config.toml
train_examples = 78125
spec_augment = false
targets = ["pitch class"]
arch = "xception"
depths = [5, 5, 5]
kernel_size = 3
mixing = "cutmix"
loss = "cross_entropy"
residual_init = "zero_last"
beta1 = 0.85
beta2 = 0.95
batch_size = 384
lr_schedule = "step"
Rows from block 5, named by matrix and row number. Rows with one number belong to one channel. Each number is 128 + 24 x the weight over the matrix's rms, rounded and kept within 0 to 255. All counts start at 0. Numbers have three digits each.
# convs1: first pointwise conv (model.blocks.5.convs.1.weight, 256x128x1x1), inputs 64-127
# convs3: second pointwise conv (model.blocks.5.convs.3.weight, 256x256x1x1, transposed), outputs 86-171
convs1.34:155103173129148146122158138147139147127134089113108078115090158137085106127126144147131131104110125149141138125144151122094172112116145144108132175139145146151130130158115169140155088117142156
convs3.34:105099145074153162085090094117176095166101155106117140127144127106099127113157133118142137111099158129144111145157124083137079153137126156105138090146146103148130144158144160128132124122099158112151130166117103114131135149105114141131113113123099168111156146
convs1.35:112168149120151147132113139122120116158140073101120117105160087139111134098128153110099116139135121116111153128151138118109105144148107120137124118115123116133107105097125111110122086125108134
convs3.35:123091111125108152157127124157094120178130116117189156125092137170108112129154106160127125099135139147114128118149104123083141119142156112136126137132092122136103112166136132134151165140112134147117146136122116169143113147124141136139119164145081104123096153
convs1.36:128122140141118183097134109115111127135129133139142088112147069148133108116137089103168158162134120100126133168116131125142134105155107082124159124132130142141157158119133162137126089116153157
convs3.36:123135062109144104100160116118122125098140152083132087096132075109173132122127104126150114094124125122069163105112101112167144130080134141056097130154133139117127102142104105111101108140136115092125153156152149140157121190138135126099103113109110112112134165
convs1.37:122102164141131090090115075110145144141113134111083142096093103147089153117145106133119167099125047099175129111139126112137118094135121145144118159122152127101130134109118133156128127128158165
convs3.37:093162152100108122131131172120121132133137089124116138108107128111098116142137154142160133075094145126169107150119166111174091159152081120126150097129133094142108132120168136124136140131123141151084115134151168112097104099134105144122127117096156147130120137
convs1.38:139141167107111145140147174148126128158124134137148120146137150118095093158128101159082111122105152119147060154161187149136154141115132109128121135153164173168131106144110098135157137102122142
convs3.38:159111164119117162097102152139119106117107143193140161128106123142130122152140129181162179161124128095116137142132111084114113160122104105150111144118150163149144140114157108113110171122173118139133142152130128139117120152142088113115146134156106164142057153
convs1.39:107105129090143091163143072092135105112137125118138148109125120094131123126130160165164106113129078135145103147120143079110108143120109122132154121149100122109151142143162105180127133156112096
convs3.39:125121140092135151082142146123093125157122116092132118150151150136137096161122101099144134122111103124120141125123110131145160147098138121150157139103158180152177108129126141116086128141110120118110143151110128118136134108169100159115140176146121121116116111
convs1.40:038121144147157145140149125133124111125109148128080137126108156152116120116150124142151141152141167111165119123125156152134151121102121119109136115108153132140131163117149139124173121161049124
convs3.40:145132134106185119061120104145122166074139106121122116127134158132114122148103141146137122140183107132103132106142109121124150136106089122114153087228191109101126120164162139182131150099164150129162179146140123117130063149124106132172154084092150132080118132
convs1.41:134109169114135179143107147132116102124117116145151118151117139132163103142126115135172111136103127153175162131133142084148147141151148083130142118141134153105124131102123136144122141137145165
convs3.41:142168103097153161147136122159112134127146162120148148123124102154147099098106176117145091130124159093110139161124122114104111106099131089174134127112125129111140133125125099108108141120167154158129113077090147102131107132151116134158121184121137097122149169
convs1.42:074151103145086119148128126170149162133109126144117183138108133131129086107153087105113129121121151113137096089105175105153151159117110126096124094117139150125134125124116104140134147156112160
convs3.42:163124093113132139145110141149197128127116123124162109104117087109098100112137167122120156132134095124131103109136185180131118176153121124130142167102102133135106141121118143136139093122159148130158118133085140154116148090192120103120087145094149161123131128
convs1.43:176107155101129122105122124112159116095134162126119145165161094175119142156134148140099149166145165133117133134132120130141112139109165123102121180126110145126180107124134169118129130123106157
convs3.43:168154152161156139154101127134097108131107132103147099161131170131109164093172109128147172099184160140109141151095132117095141128159133142141129112155149163120064182139120126181121156161118150138125110100124123148109080177125132127095138150107129121152128132
convs1.44:131154129133114146120123125109154131154124120150160140128136110100164150154146127153137157126120129129070155129116100141174173147126126102120140140167156170118057153130081128134093120120094114
convs3.44:122144140116129124097118103187099135119222105076111156105127143164154102153115122125137152144154118140138102084136124101144099166113087160083125123129130142124171118161126191161108142087133138133137169181163141127115134095098162122151145157163148134134109128
convs1.45:105168117118095152131104107096119105150168124103136114136149149140142134146129162143127149138085093130151135149146134112164146140159141114127133145121100137130153152112131146140089131112153151
convs3.45:105125133145098125126150158128097118131120138158162159153111122129152130144150145091124159144103098068117123155058153093111114121127073153135119133158129090126108152137127131083105138091108159115095130153107148122115079134096163152097118107162126142114142143
convs1.46:081126136138158129124105123115101114199136121151129147139127147145161152133118107127122144112120100109192125132141095103134138158156128178096142116139161137084084165110098123139127114122092174
convs3.46:156156130134101096106130168118201127161104123151118146145153109085094120132131130164134104131097145122169102128111100144085125119101096161166144145144116138097122151172097105130123157149167110081123109069153075112109121130129154114135112112137142129073126093
convs1.47:159118144134142148170124091165110103113111181087121143110156118092108126121109160139107132096128090121127153096128104125175121133136162098111146121137124121164085124130146112117121135114131104
convs3.47:143096166096148145148143111144156168151174127110094089118139109133059129087126120105130125100151126110096117152102106110117113133118146099076137140166083105126118155116079162138136094101119117132106150093112112121087110143131112105157128137093178151160084112
convs1.48:126149140129117129113138089124126112131111110125147126093123147141179164180127111125157100121113081133110156107135124113115103142093134124141140124165154136141105167120092108113151105148131145
convs3.48:081143155059121104132124120137101111105171145109160090171144114104115102160156122112176118149136134141170112065119147113146126106066146139108179102101140133145114117130101143140091139116120150143165148121127100116134127099144087083105157120103107156142093080
convs1.49:128094115086154125122109084123108120108092142093150100101130161160131112093154122150121127112106139131093175084138125168113160119152165157109123150151101130103125132145084103131107093097159111
convs3.49:143139077142165168127124129140117141144137146147127117152130139141070095113136112124151154146142135144099137151105136160122125084090090138161173116152103142125107152094119119151108134083112197134116059136124165108099129111148163113131145118157099158129132125
convs1.50:124143158182096130118143146150130168113149098139154131096127135117118118116132146090151130121167151072111152124131156131145150096140129155126116143118114121110168141124125145148138103120104120
convs3.50:071172126118179111137114129117103142090140153139127154073134130164122123161156123127147119144103124102146108149078137120123172134086153116139134120142066140138061109095144111089124127116160156124110131128133140160139148145156140144139111164176166115109146159
convs1.51:111141143143111158124138158085087119163150112110147163111125112111127128065126137122127101132105120153139105094129075137094145143128100139165134071114112115127158146125142169128155141135102128
convs3.51:178144151147146129137134119095151109085134115123121112130116143149135152120110171184152112115100145135095121120123125127103123118132107110093171145095101146117170080109109080115121134085150120159110135128121108097121086117140111109113157132154153098149137149
convs1.52:090137093141133146091134123189162152110132157160103103089132142115065116159136118106128117122152125119123149120125149129126173152149134127156132133138102120129139124144104157105146131126098090
convs3.52:153136160081128105172116113133179142137078122138099110141143116101134110095142170100146120134110165143134143134141141125124138097170126112136124138116135161125089179124136135137114121109143124159122146123126115155099162135122185121124108131125141082148125144
convs1.53:113115188130074138111096137113162132151152090165116072160087113116110157122117140117118134129133102100110114127099155142141111120127120122100097117101137148163175082184127136126135134090148123
convs3.53:134162132117134116084100145125070124126132122161115103124136135101113128150132148107161143175103114109122140108132094125111129129101105133168127139141119129135143127116100138139104120131098137121145146165133146124135114155106143115176137124145101084119101105
convs1.54:117114147135099155156152150118102109101126112150149082123167120168120169123135128140143121101096086139119173133089099144132132120136124119123133136134140098104095136140131119135094108166117131
convs3.54:135108149152091092101101125114125105142123115088146143159154062107135133134088139117114149131133102127168138116065132160108094139139136134089117147149131142102152112188109112096109099130165113135108151104102120145129106103145173168129188133122123098102116093
convs1.55:125108115160121136144116128109123126114123086118108125115124090118098193125147154089142165123087121129138156165131082142128132091131127144140153138088134118158129096106076100131133154156107088
convs3.55:154146158112178158127136123149113123126164123138157143120125137149125105178177138129114120138119132133144103108079166132167094143140092171131154086098125150136127132149075148120142146175128131108120118108120143158138147121107150116130164102143161132097103159
convs1.56:145115144123148135125129126129150167120109156102121132135111140130141128123132159173131122118106113122140112112090165146098143150123144156134119159120171123135097154128117157136092143122114072
convs3.56:136124140108059111108118173142159121091135137149134107145094150131149104126185137126146130113095109112143109114132155131133124122110113094118124152108129121181118138125142111114130119162110126155137105114132118118113151119140107148146096144124126143062107121
convs1.57:081157125105173088146093144132112129127099112124124086138113108120128103192159114178117105106151105146122158098112120129114134130106160117161110147093162110117144129080184113097172141155098196
convs3.57:132118143125115127153115158134131158133120147135123099135148147130121137146189109167104152143094109128110107104144117152111143127145166105095087136119106206139167129131138141123156116133108133114140143130173161115141104159120150134106151110148132131118054098
convs1.58:135161137130128101128105108105132127151175106109131143153113100122108142155139117120143146123120083111134139117166094132122179095163134151097134069115166130143082116138150163136102123140129100
convs3.58:150149138082131127113075127133152125151131100144078126150135102109114168104106130150121143119069140144099119158110138092150134141085135156115145159136110109131149132133140134099142169113142102096097156157120131082112111152111128153145099074127101093091089114
convs1.59:104155110161088113129127157110135120094122128108118136108137086107130167141158143160099130109112153138113135125116108125137104173143104108152123138137097143110159150138146133102095144133148120
convs3.59:138144167162097128116137102135160102151133137121084113108121120120139116115141165132106139147195150135112162156135115143128093099144130118150137116134108107097101159134132135146149158162121123130113093121137119131129123159108179149127148162103110134123105153
convs1.60:117135160128147137142123151173146126070108091099095137113160113133138106123088109132121134118139116176103117097122121109108093092132126133156121096104141093167091169111174091109127141096129131
convs3.60:144138152136163187122112107114162109145124130130157162138148136112108147127116147108140127152113091116131089144140110133086108143146114117161116095088168161146136112140170093150095140120112145151085106117145087150174114143119117140116087114102143113141162154
convs1.61:137183143121137072115140129150137151122122112149157093161114151139099117140137080149121138068155126131156132155176109137111074119134131148133148110159118145107148114087147133106127138130151085
convs3.61:088074169116154107138121112116138155119139163128122118115178114135145156140120125112143140085176126141083136119145109155125122131123132162117158177122132138167148117102080095119118147109092124096098119130142140185136142159147073165118157137121116138141105122
convs1.62:131168126109133127146109105176135114107136114138108133155132135150109102094145127119040132119129110113129110142139154130127163137079149111146172109129147090147131140117105142155146086130132121
convs3.62:125139096155144143131120115111118116106137119147112109159114150135117093145086170103119103099080118162127153134141158111113128178101090124173100123119109142187116140169115119142134102114155148169126106165139145143131112124127126101102145117113153106142123141
convs1.63:132102137148118117114156114104133121131176101158107141114092150158128117133120126159101145128153124141141088052136109107100113107146164128140136098132096158128121110131167061104127083146118132
convs3.63:130151132114114155148142103124115119126148122120091136153148123166118110126102127112136110111109113134148077117118127132158157081128128079141170110148108135129132125112105122137123106153129140127116126123122170120116134125118115121148085152120132128133112147
convs1.64:120167130079171142163117151131149114141142076103124128161146126118154110162145147153101168136114101145135138153119159148118112096145095077101125121102141157105118079122136126131165111108126128
convs3.64:162155108121097132102135144152123110149106128143140131111126161137134133082152125122150132105154132139124143110152133101086102149150151137141129121134101130121144159135122099179085121105095086145094154130110161139135107090103147136167111169135124105126135106
convs1.65:115139141135141109127129101118110148105108135167120150110119132118116122125145113145127126116098141085110122146117152139107111094079114125102151104142114138133158108117108119070099137145126099
convs3.65:129121173149114136100108123128119140089123157158142124144149132155084151129146149173096144113115118110129111088128128118148158157120120145119132127105155105165136061151096111121133148152119166099103100130113122100115114122097126098122170120126103145083108114
convs1.66:132136130101111143114139098112102114145144159091165110080113122127132117093122152111123131103180166150143179157146152122066148181146152132082134153120165110154122152122136123145166118097156081
convs3.66:130127126088155121104127137117175126153093117194140150064162104107120138140100142131082184137121121147165145135130068120147113134116132113129133145113088101171142104154145074122177148136149134116115128162131155187129150120147152134133121137126159077119147166
convs1.67:110136147143131143091120137137118130110080083126126139111176124151140120125119142143169119172134163135147131159135155176110102145144125106134138125103097178141166167102114090139142139123172149
convs3.67:125192156110139153118136119128138101105145093129175135123129166130104129127140121140133089083126133168130147144084125076157109131104133116131139132159116124120104166117163162109120128095154138115145107117103149165116136140140142133130141117125148126147138150
convs1.68:155170155107149118116123136054131086103137136149152127119134155155126164134137127119144140109154084091156093149137105140123141092128148101144076117119135143120103161106122077113122110132115091
convs3.68:112160172119134108137128085111113127131157147100117112090141099139154099172121125158082082163118115145131126144131142098127133107091114133159195135114129125113135135120123111133109128160105143105131089161127095105140119127129138129143159137133089087108107127
convs1.69:123144107155135084122087138136111068120112141138146123140130157126140146171110157132115160129126147166138097126118122157140113156106137127106103131095147146119109118166132148128141119098130152
convs3.69:141092146151167089137132161124143145096131155129142130128135140155088135171125113158106169095133150134142126135174117129096140091099142110115110130157040111054138139103121108152127082129112140101145123149124174117126122086118103115117107178100109127088100104
convs1.70:095099115135121167155137128158115090102108108123156133149153130082124121121117154147101106116150149139160103181104148108138136077148153105112128129098152115141168122145071144118115137130123107
convs3.70:138136139120162097093173141144182139105129106135106150141151144123129134133148152115115114130132118105112105164120136090113160139122062143086121134126143155127102118143146122109130121160130142184116090172102107121112133140169151149083115140133141137100116145
convs1.71:085122127112111114118125171117127153138123148151101177095116160118138096122139107083122141122110161115110093124099143094105129154107127161110110098137144141114115118160105109140122135127152130
convs3.71:164109088114141141083136110144120168118117171081091150103107118105136162173143138121126121138140143120124130121138142128101115110142158110142123045128131085127095164154126151123148119121163141136124173142134124120108107094125141128142102127094118084139138110
convs1.72:088130180119117115127086125159135137108114085126110116135146115116125133107150133124126137145137109074160098088123159079151155111151138118129138118089159159118149132146158110114158121126056143
convs3.72:117125108114114089163110186127128153120141117118125108132159145144104136135128107107127067115112074121096137153161156096103133101147106143091144144126132100155149146146104151073139107165127140167148105177159134118078117143135098153118106143118135138113113125
convs1.73:123131126099154144136172170146136109136084123086107120153157146110111117133162113149103086141148086091167146122104137118151111112125128105127159105089099153152161120106147126135151142160137115
convs3.73:111142123111144144108103113130148138141112105142122149096087091108104116101119133124103104165125132175148097129140115140120083089070085107095139127131137127085131156114118110114110171143138142124133102073171122113100104109094134132094103105161125151118156131